From a checkpoint of a small segmentation model.
Model: 8.02M parameters, 48-pixel images, encoder arch swin, encoder norm layernorm, encoder moe expert_choice, encoder patch size [2, 2], encoder depths [2, 5, 2], encoder widths [48, 96, 192], decoder norm groupnorm, decoder activation relu, decoder widths [48, 48, 96, 192].
Data: trained on scattered letters and digits in many colours, 15.9 epochs.
Rows from block 4 of the encoder of a small segmentation model, named by matrix and row number. Rows with one number within an expert belong to one neuron, the router's apart. Each number is 128 + 24 x the weight over its row's rms, rounded and kept within 0 to 255. All counts start at 0. Numbers have three digits each.
After each expert's rows are labels from the 100 images, of 14976, where the router gives the expert most weight on average: "responds to" is what is common among them; "patch colour" is the nearest of a few named colours to the mean colour under the peak. Only what is clearly more common there than usual is listed. The data: scattered letters and digits in many colours. In brackets: how many of the 100.
# router: router (encoder.blocks.4.mlp.router.weight, 32x96), inputs 0-47
# gate: expert gate (encoder.blocks.4.mlp.gate, 32x48x96), inputs 0-47
# up: expert up (encoder.blocks.4.mlp.up, 32x48x96), inputs 0-47
# down: expert down (encoder.blocks.4.mlp.down, 32x96x48, transposed), outputs 0-47

# expert 15
router.15:180161133162113118128143104115088113101143128120127131088147159176121127126176162134133121111087114109170123095156144137106141117142123090153115
gate.5:128128128082159176128128176153128128169128174128084128154088128114128128128128128086128128128128160169128128128083128128159128128128128128128128
up.5:095106128114128171128128101128128128157128128128128128196128128099156128128128128128151128174128160095128128157145128128128128167128128128128128
down.5:128067128071085128128128087128128082103128128128100128098107128108128128128128128091110128128128128053128172155090128128128128128165155128128128
gate.6:128164128128167090128128128128128128128128128128128128128128128154128128128128128128128082046128128128176128128128128162128174128128128071168128
up.6:058128128128128128128128128128128128128128128128128128128128160128128128128128128128165190128128128128128108128128128128128128128128128154128128
down.6:128128128128128128104128168128175128128128128171172208106084128168128128128128128128128128128128128140128128128128128168154128110128179128128128
gate.7:128128128128190128046164128128095128128128101128128128128157128128128065128128084165090176128167128128128128128184128089128102128128128128128180
up.7:149081128085128128128069128128128128128128128128128128190128128128166128128094128128128128155128128128128066128128070190128128128154128128128168
down.7:128128128175128087178128128128128128128128128128128182128128128183128128128128194128128128128108074159128163128189128164128185128093128089128189
gate.8:182174128128128128166160128128081128128165128165128166128128128128128128156128128174159166128096128128128128128185128152096128077128128128128128
up.8:165128128128097105128128077128092128098128101128128128128155170150128173128128128159128169089087128128091080128195128128128128070128128128128128
down.8:128128128128102128188128128094128059128128128128128128128128128128128103128128062128128128128128128106128128160050084128103184156128128128128128
gate.9:128128079128128128128128128128128168128159084082098128128128128128128071128128104128069128128188128088128128128128128128128128128128128128172166
up.9:098128128128128128179128128128128128128089157128128084099128128128128163128128128128166128128128128166128164179128128128128167152128128128097128
down.9:128128128128102128174128128159128166128099180128128128111128084128128128128208128128128128128094128128128128153128083128128128152103128128128180
gate.10:128128128128167128059181128079128161128128128128128161128128128128128153128128128128128128128128128128128074128128128128128078090066128171128128
up.10:090103128128128128188066173128128128190128128128128128128082128087128128128084128128128128128128128176128169128128128157128155128149165128092171
down.10:089128092128128102098147128128197128128167128128128128128128102128128128128128128092128128094128128128128153128100128128128106128090128128128179
gate.11:128128128086128128128128128128128128128091128128128128128090053078075128120128128128128172128128128150128128168128128128128128128128128164128128
up.11:128128079106171128128165128128109128128128072199128128177128128128128128128128128128128110128128181128091128108223087128128128128128085128128128
down.11:071128128082128128128128128128128100128101128186128128128104047128128128128128128128128128128098063128153128128184128128128128128128100128144128
gate.12:158128054128159128128128128128128128128170149128128154102128128128128085128128128128128062128076128167098103128128128192128128128128128128128128
up.12:089084128128128128128128128128178128128088128128144128128128128128142164128151128078189128128150164128128160128051128071178128128128128160128128
down.12:128128128128128128128070128128128128128167128128166184172092128128128128128128128128128128128059104128128128128128128169160128128052167128128165
gate.13:128128181178128128128128160098128128128128128068128063128128128128128105128128082174128188128093128128128128128128128128128160128128128128128189
up.13:128128174128128128128128128128076128128128128061128128128128128128128128128128092128164171128128128173199128128128128128128128128128128128128128
down.13:128128128128128186128181128128128054171128086128045128128128128128128128128128083095128128128090128088091154128128085128128128128128128128128128
responds to: count: six (68); blue (63); purple (59); black (51)
patch colour: grey (44)

# expert 16
router.16:143126095120154093096098128140103139161122168161078143081073160070140101137098082134085104148112141135103107114114096162148121143154103101121135
gate.0:128147128128128128136189128128128128072164140137128102118128128128128128128128128128128128179091128128128128109128075128104128178161128128091084
up.0:128128105091141128128154058128128128096128128150128128128128128128128128128183128128128117128128072128128128128212128148128128128128128128128128
down.0:167206111074128128128128146128128128128141128128128150091075146128128172128128091128128067128128128128128128128128128128128128128087128166128128
gate.1:092075083095128128104128128128090098128128128128143128167154128103128128128128079128038128178128079087128128128128128128128128128128128128174128
up.1:128128128128175128157128128128060128128128128128128128128128128128128128128128080128128061128128167128128128072128089128059128128128128128128128
down.1:128170128128128128159128128154128128072128128172128155128128128128128128128076128128128128128128154128128168128128095207128170094128128128128073
gate.2:194128128128128128154128167128060128093128128128128128128177181128128128100088064128128128079128128128099128095128128128128203157128163128128185
up.2:128107143080128153128128159128173128220128128128148128168050128128098128128128128128128182128151128128128128171128128128128104175128167128128128
down.2:078164169128075089128164149116128128128128149087151128128128128104128128128128128093128128063098170078128128128077128088128157128084128128086128
gate.3:128128128128128128128150128187128128142043128128128128128128077128128128128128176128053128128128128128128128088128128128128128128128128128184128
up.3:128128128128128128128099128128128128128069128128128095128128092128158128128128128070128079194128168109128084128128128128128128128128161128174128
down.3:128172128128187128128128072128128128128156128128128128128128128128128128128128128128128164128128128128128221128128128128128210128128128128076128
gate.4:128187128128168128128128170128128150195128128128128128058128169141128128128093128128089128078111128128128128128128128128128128128128171096128128
up.4:128065128128081128128175094128149083082128128128128106128163128117128128116173128128128128182152128128128128128128128099175089128128128162086128
down.4:128128128128128128163128128128169090160128128128128128128128128154128128096086100128128153128128128190106128128128101077082088128128128128106128
gate.5:128128117172128072168128128128128128128169128087128128128170169128128128128068128202217128128128158128119143128128128128128159154128215128128128
up.5:128113128079128202128128102128147093128128128128154128128128128128100128128162187128079186128128128128128191153128128128097128128128075146100140
down.5:072128128165107102128167149105128128128128128094171128128170069175128128128088106128128082128163128128128128128074073128128128128128128128128055
gate.6:128128091170128128089160128128128165128070128128128128128128128128128128128128157068128076090128091128128128128128128128098128128128084128188128
up.6:128093128128128128166128128186128128128128128128128078128128128078128091128128101128089128128128128128128128128128128128128128128128128128128128
down.6:053157091128128155128128128128128128063128128128128128146165128148128086128128084128128128128128128128128128128090128128128128128128128082074128
gate.7:128128162128128128128128128084128098128128177128128128128079128128128128128128144097099128128128128128128128128128128128128128128043128064128085
up.7:128128095128128128164062128152167128128128128159128099128169170128096128173128160128139128185128128128100128097128128128128189128128128152161128
down.7:128128128128128128192128128198128128180128053173128128128128128128051128128128128128086128061167128128128128128128128128128128128128128162128128
gate.8:178128128128128128128128179193128128128128158128128102128128128128128128104128128068094073128128171128128094128128128173063096144163171128128128
up.8:187128128128128128082128128128097128128103160128088128153128128128177152128128128035070094128128128128128097128128128128059100128100128128149128
down.8:087128128128128128128128128128128167053128082105161128128152128097098084177128113154128128128128061094128185128078128128128128128128090128128128
responds to: count: one (94)
patch colour: pink (59)

# expert 30
router.30:162097111106124163117088160124103122185141166176103103100084140107148107133145144122121106154115152130111107103137084108150125112151150128100097
gate.0:134180128128080128128109128128175128054128110128128128128128128128128128128128095161128128088128128128128128128128128128102128128128235089128174
up.0:128128128128128204128128128128061106128181128128161143177065128128086075128128128128128128128169183092128128128176128128128184165128128128128128
down.0:128128128128099117176190128091128073128128128095128128128128128128128128128128128128163128096176128056128128086128128128128128128128166128128128
gate.1:135128128128181128171145106193128128191077128128128128128128128152128128186088128162128128128128128128128192128128128128172128062128128128112128
up.1:093128085050128128151128128128128128167071128128128128128103128128128128128128159041128090128128154128102128128151128128128128108128128128101128
down.1:128128128069128128128171090128128128128128182128128128197184128166071098128128128128128075100128128075128128128185128190128128128128128128128128
gate.2:128074128097098128066128154128128128139128091105128128198147076128128128084128128117128100128152128154128132128173128128147069128106128128107128
up.2:139128073128128128128128128128128168128128128142128137128128142128128128157094128128128070128103202128128128128128128167136128124128128128128128
down.2:128128161086080113128128128099128043128128128128144095128128128128157128128170128145128173128171152086128150128173105128105173128128169128163114
gate.3:128128128128081128128063128161163128169128091096128128103128128128128090128128094128128128159128128080067128128128100128128128128128128128128128
up.3:128128128128180128128128128128128128128128128128128151128165187128128128128066128177128128128128155128128128128128158174128128128128128128128196
down.3:128128128128177128128128128128128128128128128128128128128083128050128128128128163128082092128128156128128128176128128128154074128128128165128137
gate.4:161128076155128059128137128079078128128148177159128128128128157128154128092128136128082092128128128147128128128103128159128165096128128137100128
up.4:128128164096128194128128128185177128128124093128128128128097128088128128089155128128128172128134128128128128128128128128128128188128128092172094
down.4:128128128083069128101189114155128128190128128066128128128128128086155128065128128128128128128128168128150128128128088128128097128051128128128128
gate.5:224128128117128128128128154128128154186128128128065140184128096128128133180128128092053128128128128128128128128128128128128128025128109128128156
up.5:218181128128142128128128112128128128128128128128080128167128082128128100178128128128071098128128128128076101128175128128128128047128128128128128
down.5:128128148184216128199159087128128128128128128128128128172128128156128128128128128128078070128206128128128128128149128128128128101156128128128161
gate.6:206128098128128128128128128128088128128128191128098128079111128180176128128128128091128078128128128176128128128141128128098128128128128180128128
up.6:060128151128110206090128128155128092128115081083168128181128128128090128104128128128154128096158128076167128170107128128128107128128128097160128
down.6:105092128089128065128128128128110094200142128128128103128128155128128128128128151151172162128167128128128128128128128082128078128067128203085128
gate.7:164128128128171128128128074170128128128128128128128128128128152128128128128080128154128128128128128177128128086216128128128168128190170128095128
up.7:128128128136181097128128091193138128128128128128128128128128128091128128128092128152128128110128128128128128128128082180128128128128195148101128
down.7:128128128128128128152128128077128188128128128128128128128128128075128155128128128087128128128128128128128128128128128128128128128174148128128128
gate.8:128128143145160128128128128162152128128134109100128128166128128128118128128128106128128184128154089128079097166128128089128128128128150165128179
up.8:081179091128150143091128071128128106063100162166168128128128128079128128128128128186128128086128128105128128128187180128141128149128128107128128
down.8:128128128170098128128128077089128089092128091128128160128128128128128168128128128128104128128100097153128128156128145128128128170128128128128166
responds to: black (64); count: six (62); brown (59); blue (53)
patch colour: pink (66)

# expert 10
router.10:166104134117121181134138105145146133087124122135122160103129112135121140118074189127088125149131131110174132178107127121126154085157176142125124
gate.0:128128128128128128128128128128128128128128128128128128128128128085128128128128061128128128128140128128128128128128095128071128128128128128128128
up.0:128095128128083128128128186128128144128101171062128128128128096128128128172128172128157092128170128155128168102084163128152107128128128128099171
down.0:128128128128128128128128163128128149128184128128066128120162160128128128128128159128128088128128128128128128112177068128128128098128165128128128
gate.1:114128075128128128128179128128128049078101166128170128128128128166090128128081128128140086128128128128128179128226128128079128128128128089128128
up.1:128128128128128128128099128128128128128155128128108128128128128099163128128128128128128128160128090128128128128128128128128128158155128205128080
down.1:128128174128128128101128128128128174128163188128103102161128128128128128181078128104086128101128128128128128128128128193128083128128128128128183
gate.2:128052071128072128086128165128128128101128180128153165128128128175121128128128201090128128128128128128128174128128128128132107128128128128128128
up.2:128128128128128128128103070128091128128174128128128128128128128070128128128128128128128128128151128089087096128165088128128128128128128088128047
down.2:163128128128128128085128152128128128174128128106097128128128128128128128128171128128128128128128128128128128071128128173128128078128202128172128
gate.3:128159102128128084141128128128128128128128076128084128187128128128128128128128128128128128078128128128186139128166128128128128128128128128168128
up.3:095128128128164128128128128128128128166128165128128128128067128092142128128167128128128128128128128128076099060128128128103128128105139128101128
down.3:128128128128128128128128128128173128128128079128163128128100128128128128128128201128062128181128128128128128128104128148128128128128128157161128
gate.4:175142091128128128128128128101128128128128109128128128128128128175128128128128195128078128097128156128128128075113128128128128083128128128128128
up.4:128128104128069162169128097128150128085128128128128128128128128128082128128128128128128128128128166128128160053128186128128128128128128128128128
down.4:068089128072128128128093101157128128128128128196178128128098128128128168128128073078128176075128075128128172128128128128103185128152128128128128
gate.5:128108071128128128128128128149128128074128143128163181128156128128128070128128185128128070128179128128128128128175179128128128128128128128128128
up.5:168173128058107174162128128162128128111128128128128128128128128180077087128112144128128128128128128128128146080128156128128128071166143128128186
down.5:128128096128128128128098128085128087128183128128163128155128094166128081128128102088128151128128128128080128128128150128128128089128128128092080
gate.6:128128128128128180174128096128128128128128128128128156128182128128045128128128128128128128128172128128105169061128128128128128128104128128128128
up.6:128188128172128128160128053128128128066128128181128128128128128128078128128128161128128095093128128128128175101128128086128128128128159128128128
down.6:068090128070128128128128128128128128128128128128193128068128128128128128128128079128128182128128128107078177128128128128128128128128128128128128
gate.7:046167128128128128128128128128128128128161128136094128085128128128128128128128128108164128128128081128128128128128174128128085186128128144128033
up.7:128128085128128128092128128113097077157154162128128075162102128128092128098128171077128159128158101128128128128156128128151086163128128128070128
down.7:170128128074128128128070166167058153128128072128128128128089159128128128128128074128128128128157128128128174069167128128092128128128128128128128
gate.8:110128098179128063098128190128128128167128128128079104163113147112128128128128128140180128128153128128128128128128128128155076146128128128128128
up.8:128128128128128128128185128148167128128128128128079128128128128128128111157128178128104089128166187128128145128128087128128128128128128106128147
down.8:128162128185128128128128101128180128128128128128128128128128147128128076150102128128128128128182128128128128104097128128192128172089128128128113
responds to: white (61); count: six (59); yellow (58); pink (52)
patch colour: brown (57)

# expert 9
router.9:156123130122106137113110134093143145154137161125083130129107109092107129108115147127129165131125135140118104177134091101169090113101083165132137
gate.0:128128128128128128128128128128128073128074128128163128090128128128128128046128128128058128128128128085128144128128128110128128128128128128128128
up.0:172128128128128094128068128101154128128149128128107184128128188128128178159128128082128128145096128150178099128092093128128128128128136119128128
down.0:128128128128128128106158128077128054128128128128128128128128128163128164128128145128128128128128128128088128128179128128167101174186088128144095
gate.1:128183128128128162128128128180128128128128128128128065128148128128128128128128157205128128084128128128128181128128128128128180128128128077128184
up.1:128082094098128128067128128128100077128128128128128128128128128128128128114179128128164128128128128128128128128154057128160166128174128128128088
down.1:106087174128146128128145088128128128128128128128104128128165031128054128128095128128128128128128128116128169128128155128128128128098128157128128
gate.2:128128146175128204128128128072128128128128128128128128128081128128128128128128128101128128128128128128171128128128128128128205128128128128128128
up.2:128124195168128160197128157181128128128064128128128128094067128128128089128158181128128128128128128095157155128086128128165128128128128128128128
down.2:128128158095128128128128128186069160128128128128128128128128169067128128128128128128128128100171128092128128128128083128128187128128128128128128
gate.3:128176097128092128128128128128159170128095128128128128128128128128071128128128128128091128057128128128128128187079128128128128128128128128180128
up.3:128128128128128128128128128128128128128128128128128177128128128170152128094128128128128128232083128128128128014154128128128128128128128128128068
down.3:074128105128086128090128128128128089128162083128128128128128083161106154128128128128134078128128128128128128172128128174155082128085128128128089
gate.4:128079128068128128117128093101128128166155128128155128101128128109152128128128128128128128170158195128168128089128097128128128128175164103128128
up.4:128104071128200170128128128128128128128128128128128058128128128128115128091128128128061128179128128074169182184128128128128128128128128128128128
down.4:128128128088159128203128155128128128128128128128162087159153128128128128087128128128128128128180164128128128128128143128128185128060111128128128
gate.5:128076128085128128167094128128128081128128128176128128128128128162128128128128128128151128181128128078128128098128128086128128128128128082128091
up.5:128128082128128094128176128128128128089128107128128128128198128128128077128128128128032128128128128128128128128166128128128128154105092176128128
down.5:097128060189128128128128128128128128128158128128128186128128096128128091128128128128060128182128096159128168086128128128128128128128128128128183
gate.6:128088128084067128181128128128128089106128128128128167128148128167128168128116081101128128128128080128128109128128128063069128153128128163182128
up.6:128128128128128128152128171145188128128128128128106162128148128128112144128082116109092128153067128165128149128094128171128128078155128128128174
down.6:128128128114074128128182118128115103128128128128187128161180075174128167187101128093128128128136128128128194128128128128128128128128148128128128
gate.7:128128128128128128128128128151128128128128171128158152078128128149128128128128128088128097182128128128128172140094128128128128128128181128128128
up.7:128128176080128128128128128128128148158128151128128181128171084128128128128128084128128095128183128128054093128128147128128088128102101198128137
down.7:128161088128128105095149128128160166128128074128108128094128128128128160128128128128128108128128128128128128128037123128170128077128184067128152
gate.8:128171128156128128108128128128128169128177128128067160171128128128128128128128181128059128128128128128128064128128128128128090074073128128128128
up.8:128128128111128128128128106128098084128128157128169099093128128128159128128128079128128128128128055106128180128128128128128167184128192128128128
down.8:128128086166102128090196128128128128150128128128128128128128069128167160128144088128128073128128128128128128156157128128128094128128128128128103
responds to: count: one (88)
patch colour: black (85)

# expert 4
router.4:099103115122136135115100137114141125149106161107120141148116129119127131073115112090117175136090090136136123142109087101122107150114099145089136
gate.0:128157128128128128043155172128128161128128167128128128128128128128151079128128128128128128128128128128128128193128111191128128128128128058086095
up.0:128128170128082128128128128170128128128128083128128128128128128128116128128128128128128128128155128128128128128057128128128096091128128161128128
down.0:128128128128178128154128090150128128128128069128128128128128128128128175128128095099128124128085128128128128185150128128157128128128128094128128
gate.1:128128128128128128128128128128089057128128128128128128128099128128128128128201143128128171128128130056193160128128128165128177128169087128161128
up.1:128128128128194090191128145157128128128128128128128128128128128070128128128098128128128148128128165128128128090104128163128128128128128128128180
down.1:128128128128211128128128086128128128090128128083128128128128128128128128128128128128118128128080128128128128128128128128128128128128166128198153
gate.2:128047128128128128128097128128167184128174128128128194107114092128128128128084088074128101142128128128100073128128117128128088128071128128128128
up.2:128128128128128104128128128128128128128128128128128191128128078128128128162099079128170128128128128128103063128081115128128128128128143203149128
down.2:128184128128128128078128128158128186128128128128128084128128128128128164190128074128128128128128128168084128128128128156178128128128128128128106
gate.3:128128106128128128128128162128128148059128128128128128128179128160128128128128151128102161128128096128128128128128128101078108107128128168128128
up.3:128128160128128128128152128128128081128094128172128128128128128088128128128214128128128107128128128128128128128128102083128128128128099072128128
down.3:128128128128128128128128099128128128105128128128128176063128128081128128128128128128128128150128128128128128128128163128128128204093128128092128
gate.4:112170128128162163128128088094128128221128072128128128128128128070141105085128128164128128128166128087157128132128128128128128128128128128128112
up.4:106128115128128128128103128128175128128153081128167175192128128128128128128128128151094180149128095128128128149128128128144100083128128128128128
down.4:147128112128128074128128128095128128128076128109166128147160128178128128128128128085128128128153128128192128155128172098128128128128128082128083
gate.5:081128128128128086116128128128128128145128128093128154128128128093128128128174128128090128128082086116168128176128115128146178168128099152128128
up.5:192128128128128128135166128128128128128128128128128128128128128128128128128087197128177063162146162128090128070128154128106088103128147096145103
down.5:167128151128128128128105128192128128158128089153080128098128160128158128128128128104164128185128128192159102128087084128128128104128128141128105
gate.6:128188084128128128128128128142153128083128128128128128193128128099128128128128128128081163098128128153097128128128128128128128099128166128128174
up.6:128171080128128120169128128128128149079128094128086159177128128128128128128097128128128128128128128128092153128106128180096128128105128128128128
down.6:128128193128061128128128171128128128175128106128082076128100128094128160128128172128084043128128128128128128128128128128128128128128128180128128
gate.7:128128110128128080128128128079128128128083088128149128128128128128177178128128128128128128128128128084128158171128150128100128159128100172084128
up.7:128128153128143166128107153128128143128128154128128128100128128080100128190178145128128080128128128128128104099128165128128111128097149089187154
down.7:128128153092066089144128160128114124165128128102060128119128128078128149073128128128128128128128128153169176155128096099128128128128128194128128
gate.8:068128128128154128128128128097128128128128067128128154197128075128128128083128128128128128128128077128128128177128128128128128128128128128128128
up.8:128056128082128128128128158128128128128128128150128128128128128202159194128128128128128128128128128128128128128128128128095065089128148185064128
down.8:165169159151128128128128128128128128128128128150107128128128128128128128150128128128128128128128101128065128053072093146176128128128162128128128
responds to: count: one (73)
patch colour: black (97)

# expert 27
router.27:092145166082146103137115159144149102131111161105171146132104105134104147133114114098176154120147092139090125139119158130097089146089124126109148
gate.14:154128128128128185128128128128164182128163128150128128089128128128128104128128128128060100178073128128128128128099128128128128074172182128090128
up.14:128128152161128128128128128128128128167176128152091098089128128128128128128128169128095128128150128128128128170095128094183128128128128128083128
down.14:128073187176128128112128128128128128128128155128128128128128182095128128128102172128128117114200128128164128128128128128128128128128128128128083
gate.15:128163128128064128128128128128128128186128193128083128128076128128128128096190050128128066128128174128128128112128128128128128128128128128128128
up.15:128079085128128128128128128075128128128128205170128128088201128128091128128128128128128128128128128128128128106128128076128128128128078128128128
down.15:128128128128051163128161128128092128128128128128159128128128128128128128128128149128128128128128128128153128128128128066128128128128128196128062
gate.16:150128128128103128128128165128100128173128128128128128128128128128128085128128167128128094097179185128128128128128154128189128091087094128074169
up.16:101128128128128128128128128104157128128150128128128128089128176104128167128128096128128128155079128103165128128102128108081128162174128128185078
down.16:192085128128128128128064128055128177128128128099128128128128170128145128128128128128128128087128128128128128080128128128128128128128168155128128
gate.17:100128128128095128128128128090128128039128128128203128128128128128079128128086128128128151128128128128091128128128164128073128128128128128128128
up.17:128077128128128174128128128128169128128128169128170128052128104128113174128128128128088128188128103128128128128128128128156128128190128128128128
down.17:128191128153176128155103128128128128128128128128179167128128128128180128128158128128173128128066106128072128128128151128128128093085128062128128
gate.18:128128128128169128128128128128128107128145128179128128128128128128165128128128106128128049128128128128128088111128128128233216066128170080128128
up.18:128089128128128128077072128128104164128128128128128128128128128128128128128128196128128128128128128128128128128128170128128068200128128103128128
down.18:070144177172182044128128128128151128128128176174128128104128128128128089128128128081128128128128128128128153088079128128128128128078128128128128
gate.19:171052128128150128128128128128128128128173128128128128128128128085128063128170128143072128128128128128128075144128093128128128114170128128128083
up.19:128128128128089128128128128128128128128128128080128128128128128128128128128128128056182128079128128128128128057128128128082128128084128128067128
down.19:074128083128128128128035112082128128128150128128128157128128128155128128128169077128128128128128128128128128128128128186128128128128128128128128
gate.20:103128149128128128040128128052128128128128128146128128182128128128128128128144128128128172052103086084128091128128158177128128128128128128128128
up.20:128128128128128128186128128203128191128128176128128128072111128128128128128128128083128128186128161128096128128092128128128128128128128173128128
down.20:128165128128168107128108085204128191128128128128128150077058128128128128149128128172128128176100128128128128145092128128128128128128128081164128
gate.21:128128128095158128097128128178128128085128128128128147128128128128128128128128128128128151128128084152128064128128128173128082128089192128128128
up.21:128128128128173128069164153193128142096103128128128128173128094155128128128104128128099128145128079128128128128173159173128094086128210128128151
down.21:128128128128049174128128128063128128128157160128128128128128128155167128175128164128128128128128128098128192128185128109128155128128128172109128
gate.22:128128128128112128128128128150062096180128128148128155098128128128117128173128128128175083084147128112128128128128152128128128128105128179128156
up.22:128128128128128128128128128128093159096128128128128128177128128128128128128128128128128128155128128144128128128189128100097128128128057128098161
down.22:128099159128128128128128128128128092128128183128128128070091128128128128128068128160128128128109158095102093184071128054128128128128128128128187
responds to: pink (64); white (55); orange (54); yellow (50)
patch colour: brown (55)

# expert 24
router.24:141131107141157118149098123089121145152156146153155141135118103096132171085136134103164120133110146145106151111052135138120143138113120141102144
gate.0:128107128128189101154128102128128128128128155150128157128128128173153196172122157109182128128088128128128128128087176128152128128128067128100128
up.0:165182128096080128128128161128099128062128128128128108128128086128128128101128128128072128128157128128128174128128128104128128128189188106177128
down.0:128128128087128128094128128128098128178128089128128085128128165128082128128158128128128128128180128128147128089152128128128128099128065167128128
gate.1:148128128159128108166067101059128128128170128128128128128128110128151128128128105162128128115128103177128128128128128182072108128128072128128175
up.1:128128128128128128128128128128128128128128128101128128128128128070128128128128102128064128128128128158095128128197099170128128128128128128089178
down.1:162128128147152237128128128128128128128128128147128128068163161128090128128182128128128128128128128128128128090128128128128128128161128187128128
gate.2:155203128128128128160128153128097111096128128128185103128128128128108128113106103104128104128128128172128128095128128181085128153128128128128093
up.2:128128128128128128128050128105128128128166151128128163128169101128128168128076070128167128107128128097099128128128161192128158160106147128128104
down.2:154128188128128176128128128128128199157100104188128146152142128128128128087128128139079128100128128128105146128128128128067128079128128128128128
gate.3:091128128154171095151128128128128183128128097128152128128164128183168128128128128142162128128082171128128155128063155128128128158128128128128128
up.3:165128128157128128205128128128128128128128128079128128074089128128128128121128128128158128174128128128128128128087128128128168128177128128128128
down.3:051128128128155128128087128128171128128128159128112128128128128128128158128128178128128128128128099128128128128128128128128128105200083092095128
gate.4:167128103128078128128128176128089148107128128128128128128128128128139128128128128074128102128151128128128051099128128128081128128128182128174099
up.4:128128167128128128066165128128128101128128128128082096148128128128128128128128128166086158102128128128151128128128087128128128128080162128128128
down.4:128103128128128099166128128128151128128128128128164128128087128128128128128199128099128128093128128128159165172064166064158161128089128128119128
gate.5:174128128128159128128128128128128158128156128128128128128128128169128128128205177128128088176128128128128177128128128128160128128167088128128128
up.5:092128128078079128065128128128128088138103128128128128128128078128128128128128128096128128082128128088128128128128077128115128158128128128128075
down.5:177128171128128076146128128128091128128128128128172128128128128128085128128092128128097128085128128128128156128128080128128128151128128128167128
gate.6:116128128160156177184128162167128128128128155128128097128100128128128128128056128128156128157128128082128128128128128128119128128128128128128095
up.6:128128100128128128128128147128128128128145128128128128191128128091112115128077072128101128128128128128085128128168128217044128128128128128128185
down.6:128128082128150128128128128139128128096128128160145128128128128128128086128065128128128128128128128128128128128128128150128128128128063082128102
gate.7:153128128108128100063128128128128128148048128162128128128128128128128128128081128128128101128128110128149206128128128128214077128128128172128086
up.7:128161086128128128085102114153128128128128128167128163128128128128128178128128128092128079128128128128128128128128128128211082128128081128128086
down.7:197128128128098128128128128128128128128128095183128128128072153106086128184170128128128128128128128128128128128160088128096128128128149080169151
gate.8:128128128128128128165128128078128128128128128128148128128128155128209128128128128161128128128128128128091192128128128128163187104174128128081160
up.8:128128128128128128128098158128128128128128161128128128128128128099128128128188181128128128184128128128128090128128128128128096172128128128128062
down.8:128128128128089128128128128128106128128128128103128171128128128128203128128128128128128103176155128128128103128128128128128128128097072128058128
responds to: black (57); blue (54); purple (50); brown (47)
patch colour: pink (61)